{
  "crop_scale_min": 1,
  "parallel_block": false,
  "experts_per_token": 1,
  "eps": 1e-08,
  "grad_clip": 1.0
}
Rows from block 4 of a small CTC image transcriber, named by matrix and row number. Rows with one number belong to one neuron. Each number is 500 + 25 x the weight over its row's rms, rounded and kept within 0 to 999. All counts start at 0. Numbers have three digits each.
After each neuron's rows are labels from the 100 images, of 14848, where the neuron reaches its highest value: "responds to" is what is common among them; "peak at" is the part of the image that holds the peak. Only what is clearly more common there than usual is listed. The data: numbers of one to four digits printed on busy colour backdrops.
# fc1: MLP up (model.blocks.4.mlp.fc1.weight, 1920x320), inputs 0-106
# fc2: MLP down (model.blocks.4.mlp.fc2.weight, 320x1920, transposed), outputs 0-106

fc1.628:513438472517533511494490467475537509467503517509518498462473499509547494478511521514505497502504526505508545505481505492498471508480410537537494482457525488480494511474487483486487498464512481495493521462532500501514535521506531515522514480518537513448505500480533487537499519531487527550473530508433492509481462428487485
fc2.628:474521516497490502495487466513493535509495520532465510465507503461470497499460507491490512546447477533505489446458479513532483523482527554502515521437491521509504520493485510557497525498543491498509491474491524484491513517516502532495525503531481505561533508474477472535521517513517533443462511493507501509507481479500483
responds to: length: one; the digit 0; last digit: 0; first digit: 0
peak at: bottom right

fc1.348:506544491520491482532525485486455499500530527503509492523537477492465541504499531481488491528482485496485492504507524497529514478516460529538460497497544497511465497522546469452511484508479526489485481515526487536460521522483524533510500514533528483541515506532552461504520501522537519498510481509510501516450501505475517
fc2.348:499505505480497489490536491487481484486499529505529516473504524516514498522487477519473534511529511520518486537471553504526453484489487509490554450512518517512494544485481494533552511517476531511501526529538485458498471494499544487471530537484467510477534510518509483497492499494479498500557505489506450476497452484546504
responds to: the digit 4; length: four; first digit: 1
peak at: top left

fc1.419:504515478523491455494505491513478487492465490493476502489481507491500512546487483492501505513496478461494545512491520546473492486486491468529500417475496536456475503450508516546482491500494550507492466525475470504512490498501508497519466524511506464497466494495496467469517542491530537521494470529438477456472521492504518
fc2.419:488504452494490479513448480537506538455492485506494486475507498449481529511470527519500445512542528528496515493467522478451504527515491511533493461481474461458478490459553484464507504468471548550458508476497532497540506503546515501494470459505534542500510553518545512526517475545483458501556510497450495498551519511490491
responds to: first digit: 2
peak at: bottom left

fc1.229:511454480512514505456527495484483480505513530471459541522491478547520511507525541506480507554495497514534524492522482490448499490468477534513466468484480507499501501483548493515498502492492520483468451518543505530522494471521490486557525500495502483480523445525451526471492460534472539543541498514503515493515490523552507
fc2.229:462537506507475498522487442475493495482514499519494496479535475498517475484471529478521498521476464488511477477479488526520494566501494468510505492486460528501530517484466511471484505493478500503478513450466487453514515443526512543480499480520454513526472488485483517533490481482506484496510525519505546511460487501528516
responds to: length: one; the digit 4; last digit: 4; first digit: 4
peak at: bottom left; top right

fc1.238:496463470510519534479519501483487536484465498443483499497483444513525451514477478508492559472507473493460534479451551503438504528489483518494510504525437511502498499511515484484520494496468555487465491478482490511478516488502516495558500524472489503519518494499500547519507458529534488521474514503469551483516518501525490
fc2.238:500499519485513495514490517501484536510488513528461505521522470468476504472500527461495531503463474471489493491523514462508457506539493510511492516449456480535535507477469499540549533493527503498500495522432515450485465491517495525484497474491487472569529510486483492530514492506519511466469512494503510517496497544504483
responds to: length: one; last digit: 1
peak at: bottom left

fc1.217:458526487500494477507509493535456506508517499509514518540515509530462481490541506476509468477527514526511502542511503519523477519469514505491476547488490530504507480509482474529476497494479508496484451488481529513513499464518504483506438442498497469500522494551443485461465525482516505486506485475502492524518491531520511
fc2.217:478495508497488483498497467499497517482529524554486513518517488512511479512539500476471471496505513513502494488492516500517553483478529541507500523498467539495529508502489488504496522500513507445539500492521498454528475495497485542550456460515467435472541477515496547508518515475465515504452456520455470491532473455520502
responds to: first digit: 2
peak at: top centre

fc1.49:449496498532540497525483506487497473489550456486528494520496513474508530498516454493484548515541506519528555494515548489513471502461508479533503536534486514518516499486502462498492507495537518495498482471465454498570506486506511477488533496516524490509515479480547514476492511525459525491563489545482542501491504562487526
fc2.49:547494516535531523518520460486478497519456459516530474457516459502497503518441532496470469486510460508488469486485529476538467538525490485504514490466514538471486504483469498495532513520489487454482505521468502499483517469481525452506509529501513510515482488507496495501527515523523520493488511469540487498475444497484497
responds to: first digit: 2; first digit: 9
peak at: top left

fc1.226:489525483539501512524488503508468486505540500467516467532542492490510472509519491508513494490533529481505446505498430502501504470466510487526503505521502466495492476506470487546478534476469486491549500466502551534498488483535455492503501497488496467510503460555485465480467525466516503492502506468517520567516480515488497
fc2.226:446502506501491480488485462502486492516535501541512520529504495538487495499551496492514500505521539486483477491484489502528511456495503568467480532467492521502522488488471502509508488511506503463481495481560487478524514513512464475561490513515495416478511467511519557493525499481463521519463471487473483512493467466518500
responds to: first digit: 2
peak at: centre; middle right

fc1.698:501498462508501453475537493489507537522503477504507478519469487484520481510519477508490480483502513534475501515513524471501524514531518514472479466546523483548496520523502503483534521511491429492538508509507523493519548542512500514493502501517510535512493481454472484489490488457534457493503529492497443540489464497540465
fc2.698:471493519461519510477470480488463547512503500509516477485496500468498463459517485475515508492504540489520516465541506495453495491532531529508494481468472471516481502471545508516495482481523486492508486487537523527485493554455517473469530488514524492490497497523574509488528528536488489484489506494490507478479496461536510
responds to: the digit 4; length: three; first digit: 5
peak at: bottom right

fc1.561:517470490514490506479513513523461524513527520485508500477499539503504506450461518516510518458539483469463545511471492510494491511520512483479456448456530517474488508482506462485469509503489499543449483528495492504511500450515460492463487522480492509512481493501504477503533474522486531505519483507493506453509478523509505
fc2.561:477527521568478500467491450526501482489505521536512484481476513549533479502517513516458500521478483511496499460483507492508535511492513499495516520489502496481484522531476491493505547518547531497487485460483488463487507486521469541486477470487502525531532502518515543507531501471497467457486534508481465515506512490524484
responds to: length: one
peak at: top left